{
  "train_examples": 195000,
  "image_size": 32,
  "crop_scale_min": 0.8,
  "translate": 0.06,
  "cutout": 0.25,
  "bias": "none",
  "qk_norm": false,
  "moe": "soft",
  "patch_size": [2, 2],
  "layers": 10
}
Rows from block 6 of a small multi-label image tagger, named by matrix and row number. Rows with one number belong to one neuron. Each number is 128 + 24 x the weight over its row's rms, rounded and kept within 0 to 255. All counts start at 0. Numbers have three digits each.
After each neuron's rows are labels from the 100 images, of 14976, where the neuron reaches its highest value: "responds to" is what is common among them; "peak on" is the class under the peak. Only what is clearly more common there than usual is listed. The data: made-up ball-and-stick molecule models.
# fc1: MLP up (model.blocks.6.mlp.fc1.weight, 640x160), inputs 0-159
# fc2: MLP down (model.blocks.6.mlp.fc2.weight, 160x640, transposed), outputs 0-159

fc1.363:105107094130161121126090117119161120182140141127122131146102133069135100153140128144107164154139119149170129115119111122097127157158157140133102158120096170125109148144133124068141118106157121134161178156186132151124099098111116150138126118128136125092109104156130120127130160155160128117111148113155129156139152150144129113123143120145156116110093094130103163154149146127131147131144103120136087186119132117101124140111174132126117113146095148174116109069191124189130092109131138
fc2.363:160132114140110130103142145156148167158094133172146134119198119119064144172126102113144105131129107134140121126139105135143102147149132123153153141126164164179148097115138160147110114098096129117159133106149104145120110114134127123132147187120111131140128135106131105127123138100173097141150113137144128134168137117110188129141088128138137148140071123112179093173133123153114140129150114154101119132137148152116109176157098106173117097142069114144141126104160160099163112140120110
responds to: balls and sticks
peak on: grey ball

fc1.192:113164165158126144161114109137134100168119109127087165095120128157110107131131118161120122091122145105139112137107108103142128098161149099122154134128125081138106132119128106170137094094150172125117129098163106140127168136121115140137126077133130103135106144140133121105143135099106129147158120074143140111123134141101079114149123137187098154090133123106125103166128137092079108144093116146094125095148124147144159133110126093102157119150093102138139081091144114079127114082066139
fc2.192:130127104145089123163112149140156149124137060119097102100139160097122152135091120163109159129148119106131111086101134117103168104175149160077148100123148139084143141140151149145124104126143114151143118122116129154125137126140130188090139166159117120105198100108146147114145158099099125105126120113140147101134095146131160116155136155104096099164139178136096124100148135136121120113132173122090100083120154106121103130122133134118149147144116077141148161142101127127113119106137082
responds to: small balls on sticks
peak on: blue ball

fc1.414:118086136105111121151107130112111093131150108066113150106105152129126099077136131129106129105093140133153120162145120080121102114125135105104106135145179140128102159127127133145133135122107131145163115122155090092137101135119140115118168144113097108125129125151111134139139096149063106113120137111120122126097154121084134129179131104120141150116156093085104158122122123102160124101126123129083150128088113122132088169121172145121188118160115117185084113159112141147093129139111069
fc2.414:102125104127161137158127148108064163116117131176125154176151138128174146150104139168133142101112109109128085129150113140136144166130095126129092140148142127053120130162158167096145097118160097144145136117117110136125122122134131115151148173131145122147110097096142150133113154149179109170109091099166139128118164130132172141112111124083156111158147112107141151135110131124112182121084135129113110129154145086159147150143139091167121154123143163142100114106111109140138137125158132
responds to: balls: three
peak on: grey ball

fc1.481:104128091099102129139114129064097165138146140164151095099117132084102104157154147171118132119175139150153112111079117094103095137160108147109094190106141113155110118172112165101145125135165100122102167139135143112180134131136132122140102147147141138128166152127102169124105146133099094120124127091145172093119074140113095133157158123138128153129142135136120110104134142110146185103132168118144132134105121163114113134135144108110141107151145099138133097153107130106152111122164129
fc2.481:139193147139130171131110129158160123122161143142145104140137103153142146117124139123152137141093134097143135092122120131121175155116099103139106134106138159143190126111143148137180147130156147136118102113160143138120119132154167092092146114147098149097175147134087172173073132092112123142102104084152126142166172082103131122118116113154089097147146089169101154114120123107102108123120147164161118134073128117102119123132108137130154152119148131141133163149137116112129128129088138
responds to: yellow ball; small balls on sticks; balls: twelve; balls: eleven
peak on: yellow ball

fc1.583:150140138148166178156122099174115127127146142072125108146148137101120106093095138080129143126109104118148091153135097100126142129112144156127127104113073155144157119150157155141101110130123174119122119115138121125105093133106063094154109157156100125135122136143107193116082108127166155123116110120145173146120112095118132146078110124147136099116128126109178127132098101162173132106113117134137096132142145117161138155151125108148150175129128132156130146120093156118138107119176098
fc2.583:137171167146113111130113156146134109104137109140161128129140139088134150145132102134113097152142115115121089132162125128141121192103151104113131119138174104118122127097147124108156101108155126113152144157084113123135133123099113115152118139139096131128068154136155124075125098112114099115130138078163150163107122122164099127137134138155148107102160140093149155106153171125090184182119137136140123091169149153078142113150134120117086132092113128152139122126118129151174154088084144
responds to: balls and sticks
peak on: stick

fc1.313:140118124162131113064124081137094081104133150132087124105101121137113144131092109121108113163143140108117127153144128124123114090147140141133132117159112145171140150131122096127139111149117156147147118163141137149084111162117141079113137114133117100120170148112123085144127185143119140168089137116172141144107157151172155052111166119135143119131137110141098094149146156104112162111143156149126112114185142149127125158118103141133149155124128075121121132159118162136103102134132075
fc2.313:099105144121107151139119148136197161160124151141096091115140159112107107129126133089116113135081126145147106118143131129125107119138092102110138115098146169128113133124141119145132096152105090100135112129094106138128115109136124130129135168122114107077082096120082158119157155112133050126157141121096147145142119116113174131103105151157124145151141147104132133100147185091157172098132144167092132153077083166135144109148107154146147100143178134128134130113125135147113150124112114
responds to: balls and sticks; purple ball
peak on: purple ball

fc1.3:182121175107115111114129140083134127129085076104123177140156164113155126139151112115111170120105102125123139131148127143181154127105140135081119168155099138142090156140100112141091067127187118131130149139096125140138120088148163123159147147140122155162123134165099112140157138116121136122096143123122187164142147123114155115147066130143121128125106146149111124129147145115149145115127137149141134116138168143131119133126119140123132124146124166112156155087125144150092121074082087
fc2.3:127148132147090112147119112170142139146101137113133091134109136134104113143114138150110112088133140125135127162122128118118093107175132107157146141131113138118160116109105115174071092148118122165109128181112091166140184124163127122159107106159153155153133128119125092101100116109109181072120152124127138088165153123134074136121150126127109161109112128167120162111128107128156169151139156126161154160175159124172179150120118130142097116095104130159112134143135135153098130148117106
responds to: purple ball; space-filling
peak on: purple ball

fc1.271:120130120106172145137131115090149119163124138092125145128119135128164155157098166151160125109184120154076115107087132079117101133097131154161145107178128126128138176137105102143101119159107099159066074160137119139115121084122135085086127099144155126148112103152132148143124119092121140118155112145153136142153129152109097168148131107116135141113135110121156135092136140103143103139130102177100150117135140132141127155087143107137155114128074127143146181112125122152118136110173124
fc2.271:116097151115084136099111114169116116111147136131132135127092138140131153126125082104132121102120103128117136109141123118121136135111149154094149130144104102109149169070145091147108158079143133112106101140100116132140134170148162154135172138127159113150099127111097076098080134114105136184120135120132166100156138155109146070144133155154134107113133076110115124153107132100109164155144156134133163166143100103119117110147174128144120151191145118142119123150135133143082183123122122
responds to: balls and sticks
peak on: grey ball

fc1.47:089108169184110115111142130133177153137100129166121102120137136145104144144164134119098121166130152104143159159114130170126076091131155128124177150159146117132135133146122129135110118150134142164112178137135131118060096144130149133090104125149163096121107137106112145132143148137171159103141123140146139120115108119183177178116151128120138138082124109152140107128120109160173116154122113103152153153115135116102109136107124115114130089136165151112141113129181119170095088128109113
fc2.47:122167084089161133150125185126079131137141146116132110120091104098117146125097158114171134118118110105120091094118084073097129137152147112172163142160128150101124168118110131147128082113149080121135123154120151097128137120146094124099123091113129113086111130143133120083141125111129164043154114131109094110134077138124127126148138100106131084123159098124134127126090135129101123120124151107135122117146154127129104143130135138088163125070135123146110093136117112119114131091125155
responds to: purple ball; small balls on sticks; balls: eleven
peak on: purple ball

fc1.144:110156163111182118139141120146102106150122171173104139124103145116131132134129136147103133087126106123173132164164101138108091122100098139110142130101089111127137120126145123112136078111147145140115113096084161167130122133143166120107086126132087121143156111123186129144127140105098136119109075100113139125141086099109144150129102141144157118123088130110140119144123134102191077124144100134172148102134165121147123127137096140148159169065121138181153117126144094131130131121122159
fc2.144:147132120143157109161157152163132149174112166116155093131079174110140095085140149173117140120181148149142133107139150144135121133103128094115141124085120153099124120085102170083124115171071150111144118175118099120131084118155134124133149107134108124160140153123132163145126143144120125125123155142091138114159177136129114151112120126099114100078104152155141119140119126137137131147154123147105136127132128114190124138148136086098154116161112128115129145073094133123080106100120108
responds to: space-filling; yellow ball
peak on: yellow ball

fc1.584:119167123161138137187104155106146155118142162123123130139128117109144114103186160127084111138133110140158155156159124124143127140122115165129152162155096119175113114125107108103111108142134113115132144107129117160109122147118138118120143155132140121141153113101091094150164162185144139145153127080111154131170114143159123123091130148146118133105125114075088157083141098077123126161150146139117127114103159082163095108114133157104069150153116113184124132146116118136121106167150121
fc2.584:127159143116128112114148112176128089159128160122134131094159073104113107127103102129125105096130100154144110129131112126142126095141139134111124133149102126121075114141126142162092088142108142143153135147105159130175110120143144154144165095154083131153131182142098118102107128152076140195173121149094123146111132121115166143149101154164127151106112156168150103154147097134087154131103161139102135108158127160140115125096125159104136128104120104123158114171110096155148102098112111
responds to: orange ball; space-filling
peak on: orange ball

fc1.172:163112130110122142138109092097145162119115120165105128102110124105119115169152119115116135141119126122136120154128122102119119096101121118117115116113119136138084114092162123107130195099149163155132150117070138142159140132156114128102147125108100132094195131132189103144116114136100138087161113100129128127129127120128149107151129155099116097116102129162136114157108134130148164116154123123121129077150103133180120108116176193118121154115118094175114140153153074089176111119140157
fc2.172:083152123118150139140143154157179138128146132135122121152124131098116121125100161120110134125139132076125104157135163141127154141103128185132117148086108138162151173148141141096122161142100084142137135111094120113135115104116112102131109132129120129148173143090117096146151150128163120126142114130155139153138146117140121178144140129105098095091121140133131146132159108124094146162180103159131153068127114179076089132138129143111085121095148153135186104109137164103102170123168113
responds to: balls and sticks; balls: twelve
peak on: grey ball

fc1.446:176154131134122110123114149109127096157141149108098175115112100117147143145107164107163139070153136148173145140169096156112164097129094159161111126082132151146084104115115136108146137153111111095099120121139132137124112112134089118104135115119149108151170131132108140132141112087078138181105166137129149109168127151172112139148125116098131131109115121106084104128128146081139143133124137140117172128137093069115148157132126147135138152129125170126132171134080165118151135175143132
fc2.446:121139145135172119073126117145112144176122103126138178099162148168141116087122144133099163088102111138103115182123105131204116119100169122133122139150113141096159155101120137088177118170093099089153129116185086114112150140173113131149133115129107132100152138155146122147104142135070138114152116091119145143117128112118127110136110171143112103141126108121119147146156129144148124119129148126110142101127103133146131123124127099121105102136204147152111111114117145144113150108105114
responds to: yellow ball
peak on: yellow ball

fc1.413:149131125147108077127131157123085117133107185152135173136128124153080095112159148090158120134139162134119077159150163161147171115138124188077093112119092072115150149130129080114138145125139145080121170115131176113126147124136102142137120116081122128111125083140111106153107162096134113143140116117138125141133126104107141097125133129159139155124134104127149119117100133075116109120090113129121079127114120145143113164099133130132115116106145114165113129089146081133120087112128116
fc2.413:098120089110133145132173158142110157152176140108121089095134132122102154128125122103143094115142163123090136178124075144105114152138142108136122116153133136128125087135148153119133108083163105105149137124095132152093196156107079156103172123123103138159114153129118140105183157123117149112166132147134123151116092140116150108119153081104127123098145110128148077153109113121147190127100125145128155117105109084106146127101129154143139103101145170117143112138123096122108140112102115
responds to: orange ball; dark backdrop; small balls on sticks; balls: twelve
peak on: orange ball

fc1.507:122087109131130120120144089103115099119139134138141099131091153161114118161133092126130136104153092103142161109127108171106096062145141129121124141076116119118135106155146139126101115159104127087128145083164107159145114106098148131158102140180112134141152111113179125134108160148096081097117119143132145176149145136149117107166127092136135128160119146161163118087163118147135153143141115097148095147101095126147110112143141129099079122155133089104094141139105138115115136120139063
fc2.507:090152152105125164131131097135146183148128125121133117117179117112127136097121103127112142095143145115091144125088136127090121113144134114133074166149144143137128111179123158160100129103103164118129111112132130150179135123117075152153143130158073138133073151090200106137101158162101134147090097080121090138103124124171124137145109119104144129132122131124124124067153077154124117127110130142159163112124127125099118117140090105116122161131151125119119129104124134117134110118093098
responds to: space-filling
peak on: blue ball

fc1.396:138083131124128118154109126117156132119107097136120101173114088184134124108123150128131159128128108143107161127156131162136127152108151140085098131105126133146136120125155118137132119110183151112142098125137159143157126100118140138147110126151136111173151123172144134126107164141096120167123102156175112111131163124138140108131114148087167088152129112158191167101124157054114122175129101151127100141133088156132125142080108142081148128108120109097136099153129113149105081141143099
fc2.396:158133149151096132087127132108181145145108126122124128136129153124080102098162111114149096128107136129104095111147125112143137109154182107140121156107112143131145155158136168079125146099145158112174082103137108131182069153095132119112131120176123144113124112149136133150175090126121144170108108135128146112151165116087136127149099110170124139116166083128103114103152131119126182126122094171137126092104127156117099145151090109154133109114123110122132145116118114121166162131170125
responds to: orange ball; branched; balls and sticks
peak on: orange ball

fc1.535:161111121107174132061150115110150112152082130150146106146136137175131111102126118117124150107127142107139107097107136074104162168142099145155089126170131158128116148084082150095147119137148129118106124135129132084102130168120097128131092166145146108086139082104146134114112129143113137106128117123132131153063138082158132113129124109111122101142147115090112126127125128130110160121127119148136136130094166108126165102129108124132094091153091114113163076133124088083086104116138124
fc2.535:114105113161096130113156130137128102174047124142127152162120094154107103105148137140081140114099115130101103127105129120167105107092184089116095121163143146124135125161131171147139125157109144127166135117119110131082166156116099125159119140133131132115116142115160111089072087127089094115120128120099159101161151150115128122143132123081133124125151135143175156137136135112149120111134112195136138148145115102136124085126106112173154148116086133121118133149159106148109139097120145
responds to: balls: three; balls: four
peak on: stick

fc1.619:125145132151128129101145146141113136124093114135108111150082138132124154121081095148134157096110082138140172167170161107135128139103082142126170134135125095136121121106113153134148102153108113139147157182117131162102116096137134114125110159145153058116148135137152119146162091145143127149156072143118170172097129113083144119144106157152097087093059151117136123109124169154120137130115142142126150124144134105138130105131118106127142149122149124099135166151124114157096174125093156
fc2.619:103147120163120134140166141141102110130102171109126112151109145119095154110117149097116097084125103150100109115146100098077140107123129134110143159101142141146163114120117107176103117128119188127139155151127132150140117122110139121168141115144166156094126126160123125130136153119181101073109128125144169092105154090107132100090075129118135135137121146125126068118124160168112149157149156103125067115152136093103114119128115157131130093154153097152113122149140112145188154120133121
responds to: purple ball; space-filling; balls: three
peak on: purple ball

fc1.495:102126138115172154119125151086135135113088134156129135164139157115133118080158130146098153140126157137130074147085151106116096089076100114081106114141127178157159112108133152096133145112112110148174126107073153129143106154124124131110095121104150103145115136131077094165104142094087149129144116132100134137134124156125140110084125120150106115120180153141123158168157144135127113094144090129137085118101089140131146122105144121149160140111166095098128154115105123119163139118123116
fc2.495:120130130098167156167122114123115142111101174173124124096156122128080170137119108108120125131097174119109158112127103163099128080099156076082067144108122150082137107136129135134095144104118159112083093160088147133125134134138150133114152149121141152128097107162143152104123142121119152090161103146151155145102126118123125146130138132126136114126129138136127116167124136165177134120120161132100111170140099141099118161113169095160154116128110133107140116109100154152167183138113098
responds to: yellow ball; balls: twelve; balls: eleven
peak on: yellow ball

fc1.585:161162113138120114116123105161144119117095156103149122122167119101098172159148146140114142131123066117180135129173136130133126095181108113155143118151149103118125136122100133094113093110123110137092096162123155114152128136128143098131169122144135140137139177166114117116133095127141121138152160112096113112124138163125147148143131158181106139104125151157116106166172152140097130123106142151106163089131120157125140111146136142097060082132176059154148124132110100110131135134130132
fc2.585:142125100107109107115140132108110132134158147168132150121144091103105112108126125120129121166156144117111137097156116115138107174078162122082122121158126112108130113120128134116123080168142162177129140121122140128148103159088150078107108111111136170127143131176136092080125122111154156120138079144099142112153159136135191148158131081155119102101121146121153106115107104168150152154153157131089154130134148084133090084134128126114122116129133129120138172140145108159168139135184125
responds to: purple ball
peak on: purple ball

fc1.575:114158143134111131104086105123125109143136154108108141120116129144112114115132109162113103145104145132147179124129129101110152114161160089167141167129135132179164086147173117101142124148146078136119111127145074113159132099146153106170104115128125119107152144087121133120115144122118125164115122129135142149121101130146135110152131109133112122162165115163177119094139158129188135101175131121127141122112085135099055085123161189139108151170116090129129132107124110102141120153130166
fc2.575:135139172110128147109116144174124183061123098153066149135122132106110140137131116111141144127103127140148118137127111124093108143151165164128128108104139149129112128098148153097146122152137166141104162106090145182104143151139085121140112187162117089094170157134108148148097133135118146118159119154102150139114107092141139117131119170139091095129138113139138164123141153143129139172136123134146178159167133081118118092153106134146135097086092135134135122163090155137117145130116140
responds to: yellow ball; balls and sticks
peak on: yellow ball

fc1.630:145101132162164157144129118139079174078112141116136142100179177124140095144126131142101122100075128130145120100111140170119138094146140153113149135113102123123126121153115119150101109112162118112181113077116134137112087184110091134131133147173135143160127123144137087090168135086144148129055134139136119167171123099115112161153151110102104135160098115107153131121133162134119118116118128128156145142117173146096126138130145111121099124140124167106186128110115119125133121131140143
fc2.630:145155137133094156102127142093136074102120142139109100108135132100128132121114138118121117123129162121100125102117130110128118142108112100126127097090148127116149117129178101155171095099117157103107090146146114131151111165091139117092100160100124183152060107119146150156097124153150140102152112118170098139132146159147096097171128142069146103111122101120150155109174135125161164182159115157154111104108105144153142116132137153143152097131153133098145121116097160131119116169145136
responds to: space-filling; balls: three
peak on: white ball

fc1.143:130124075151132128125141110094095118176078139113097146098132174131111166121172093124108086115144108107120154174132162142155127103129109126132099140128115114126091147148119168152137128121105138073126110166126090122150117149126131160126137162170117121119166149118117123151119111119174123133131144186100092104177136124141120092098082116160142157125108120129169135131152126121091115139115124124092154120141089126118132157119156129155144165083104096093159115095103157136104139097126108
fc2.143:102132157153141136131133150116129175080154119128125146172132088105164128116101110079090101096162123156136136125128170097136128115155145137117132132192091147092101130155106129091137104149156134171094092137134142110080098146121154141146100142129125145091102096125093107112105141181126122152083118120149116089096112136147159152115104115104163117116114137131128162124165145144159102094151100121177132157133169141133139147083135141171131136125121091140114134155142143098117137114134111
responds to: balls: three
peak on: blue ball

fc1.43:108135117122118106133158144126173104068111120118094131115103116087139102149138168145137143161127088111089173136141149100126119092108109102168110147119153124117138101107106131144099145150051137145122143133146162106164147089125151113147144132167145124115130171136154170107135119136166106154112132123093109091164126120145121122171120123180161117113121100098110132148126117148147125169110162126148136110110103097165114149125107112133114126103153109086085162139122188143114098128154125
fc2.43:120139130095096096086115141116136154134125122164126122124140124132081097131132119174117139140132084116150063158118138114110099120160091137118154133137141133095145108162120102134109122159154143155110180125110117138141108125109087119123143091174101137109121124137105135180109156096118121107153116148122151101164120095119123150120142120114096142107133100116126082131121160144073107121101117087085134102174142098121098139099157133154089113120110121173151093126152108174144171112114179
responds to: purple ball; space-filling; balls: three
peak on: purple ball

fc1.232:168108128157126109110099144162156148120123151069146140113088123120145110141143114141156137136134125128144172137138148156109125068161141143143110156098122120115123125142093118158149108124175128111115143083181160137131113122099105104103105086110152124094153161108113136188119133129149149121109124116108111117103136138112110156105115108115135142118104131167133150161179120137135112072063126123177131110115139149119118152101116160118129141134134147155174172119153153071123151094138161
fc2.232:123153130111083116119173144125139081141100155119137107097144175077164133088124129145173121157108115123149104126130158122139163084148095110127127098167082130168143132153106118102149109119147158111122120137097119145090147144114130145127119129168134122143064149162083095139117121147109097139120121155147151083168112099109096163153108130122086118182128108127117118080142136112167113167164133174100115121111150127142095103169118149113127170115148122122119129130123124146122114124115132
responds to: balls: three
peak on: grey ball

fc1.151:123119083144137178138115110112176139108127128094117124083146158102109115123157185118181134133151112147143130133143108128106132121202145107095160109100123121140138133100156108127127097126052158111096128124108105168104173101154117115128149148095128131088104121172120161156147127127111166116182107110128150163129089128145128143118162139123144129138118120133132098133173124105119090144161175130079152127129136122124160133106151098139138132122118148119114164140159119136117125101152098
fc2.151:128091086085147093141188153153122128135152130115139145136133117154141092096106118177140170141120138131137160160114148153132116113128150110104168159122072148155116148131124148154151168104101129122158143109120064115158160148126145074105135157139134127111152099117106107130165156147127114104163120137162132128143117121086144110139145071119145120134095103174128118096092123106112124123128123121165108125153081122110119130080115110115130123158104089137144134132098094112097111130126185
responds to: space-filling
peak on: grey ball

fc1.52:161084156118156134136132082139153186149134113134118138135116105149152119118180110117102130123166084146129171152100152130126127134117117135163111186100120108127152079157120164089124184116128114113087149089120104108153145096131122137134170125145139141108142126144096167110178109122110170147137146163114123159168139169137142156148153171148170155108130091103124134149121112141135122163135163139131131132135139148155127117115173124115136133144076135131144113112117123107122157145185137
fc2.52:126143108137135135164139159164103119122142154141131112143129128107132119137173122095167122145161167082069097110117083129150144086131100146155100112158158112058120115124109168115136135125118123116098168134151150148094103127112173131166138150099111100146148113106170133172127104104098123092146153133125169089140066120150105124147112154116121118115115163110127115110103114159128105139097110121085176177115133144158108142115121147139104150147133130166145162120148136143128147146113146
responds to: balls: three
peak on: stick

fc1.568:121132141183117109130186114077103125102167111163117089128107120136161115122089118166104122152118113112170150175102193157192171148124129159121143113145136149126092085120124141157116116107124121130124134132140139127146102164102112137119099128124168169097115093127158119096102128133121138168147068160118132148152138143134106123142120122123129129130124168155113086109154153098136161168109185109156111113121165121134094117136135139136112134149129108107122089127112152148135162132131124
fc2.568:099128127136117093123169100120143110172105121143101112137140157160120119137147113098132073162133127145116138107112133123113144137154120125148150121111061118156073137114112128138178105109147095168124138169116093149151145119129103111161118097098164127143139090159131087150146094154172124109141113063147076165117162114126195114132150122099148131104144146140118122129088163128116118143140141138102130115121114081144161142134127165138150139130113115146142117140193100138153141106125130
responds to: space-filling; orange ball
peak on: orange ball

fc1.529:130152101107146156134162133093134147101113136198129121123151175102104148138135124169138174112104144138158112158150126181128126128130131138151111093162127141151129091084110174140144159166148160125125114140108138115154166138123160128084130121138121167108147156131113128151134091097152139144146111091153151153182142114116123166143147117080151135069110143126101116126113132149163183125112154115117133132146150127132131090151119176100092147133113097120105113127157082143108130119095118
fc2.529:127139117121118123134074123140159153133161125085114130105157123127133107103141197141142127039125130134140128135107121173153123100121097126108137134112087162085137100118118144143136141150094111165132131132095074113100120111117103080107154111119139156123138163133078151162101115129172128150087123094105125125149145110109118138097149146110155125124124144110102130103100133134133122144109071138141133136132159106128100128102137163080119069124157123114152176135103150141090117129159118
responds to: yellow ball; small balls on sticks
peak on: yellow ball

fc1.376:147133136137153147117121141157142141097148151127149186105137152111101130127155123148145084171093153108141118113153137120131113142117167086149121119124127130147122175133114098167092135135107130122155097128160108154143147115088113105139127164096101130136098118109128112103130119123164159163091110116162125086110119136090126141182132123107100115163156148144155115150190107181117112084136145146130100138095088086121127149131114118125089102179104145163166122130099096084141160135125148
fc2.376:128099085134129130117136120109111134125159111124119126069115117124153167119116177115093146179122164098133128113127180106104087126096144163128148155095130107132160135140175115135164123131109142107162140119101122107116126097139155134114116171163132070079125142133121150146163157101154095116144167155092105127164126126114119127108116138117164087103117088103115137087115097142149130154123093128162141146167165158138120147156116154155151148132140123150102169109156122108138098128177114
responds to: balls: three
peak on: grey ball

fc1.618:160132159168143109138110108099136116168135128149122147188149108126118137160102118078123129089106133122108135181115115109124171094133132118132108098120130121120081124160128140154158146096128164146118126177107125145133140186109155088124143124112149138095151130127153154107127087105132165125109085080143105132138137124107126092170115163101158107098138151134167116121150119163153139116120136138146129127081056156098151128101141119115138133161170114125116146132139111089119115075121128
fc2.618:140121155166114095098117086153141124135093091151140128134070142127155140151129132084097118126135162127113168065135134131067137136096107128133102118123164123131137134119112142142140121149151075115155108136145107162134127132139106096159147123102154169114140138153132164113076141089124112119115141154110125103126121163115101170179117158091130115130148111083108112115158173119110141126166168122118139143128103136106092103116154126103110123173104129090140100075116140113131153107164124
responds to: yellow ball; space-filling
peak on: yellow ball

fc1.499:143081167128146128130146120121141121129162126114127115123086162169099150095124141110108134140067143125107180149070108117125113143178105145130141125138116145113129052152124098106121131123140134124132104151148105109076134124125114133132063136124102125111117161102150159120166144088146070161126102132133149127178160132105134120170158140119148145162091144114171142153104123152126155108141117097156160158159147150121132126160142140164123137112130125132130147132152134077097106108141120
fc2.499:116134135150141106129104161144065108129124118108100167134143149105121101158100100126144201110111143130122151117138165102106115133122212134103147111131150104112188130132141132115144107084143154146108146140165145105150147101104135117104105160080097166130127142104190162121118118118089149139113136103103094138133125124145115077123113155169125121132122170129144060111118127143142129107146124131100134138104131123149120145147162115175125117120105138088132115121130150134151158133167137
responds to: balls: three
peak on: stick; white ball

fc1.411:168142126153092105135113159095136098080119155130136135096142094110152098141100131133161106150120149122097099117157166062182146098158147115120135157131130104140151133140144116123129132128119119111119119124125146132103121081087131118147150118151170178096169089106115096110193113112108134148129156101111136131111136142140127113135123119123114157181124144144117085095117118123103137093125150128109140132109115134115129125095124105135136149140125134120116117054124135174140130123163042
fc2.411:139122139139126114105160125125120113135130177128084135147086112164126126159133128143159142085124132125145155159155129133178093120089132148108151091188115165136132099134145154079127157121113156141124158084086140175104126179148123132127141139147134146165089137160127147127123144117091158109141105166122120152111142111114161154116164146096133142074145139148116139073154177119168108125119101138107133102147113113111138113145122146114144109105118139157107100146143062130157103134104106
responds to: space-filling; red ball
peak on: red ball

fc1.132:144160155138129110119108124151119130141154144146135133141138155136159125175109114147100122115169202111123132135118131115126138160086107103106112145113135108100115130196122163148098129183078104114150133149143103093120142137162130105137150138141155082122086108132149122145123096127117127129131096090112140118107134127108156111154131153178120107089124175119120159147148133169153157149187142156125141083146120107117137162110074068099163128132143133131118169123128099110105136141122124
fc2.132:130096150080076118127096133121142131096100128119128155111141136155152124095117142133112119124103118160150092089126146127093130117123109144144171139111120108130142146104166122123166151130131146151118109106100112158130107133088122133140152154104114129158180147114138146116161115065125080139100103156109105132155131156139131120121154149099154138188128112150126133136102140149065155119108151107111160129108085117094133163157221142126109173112123133115118106135132130117136173097150134
responds to: yellow ball; space-filling
peak on: red ball; yellow ball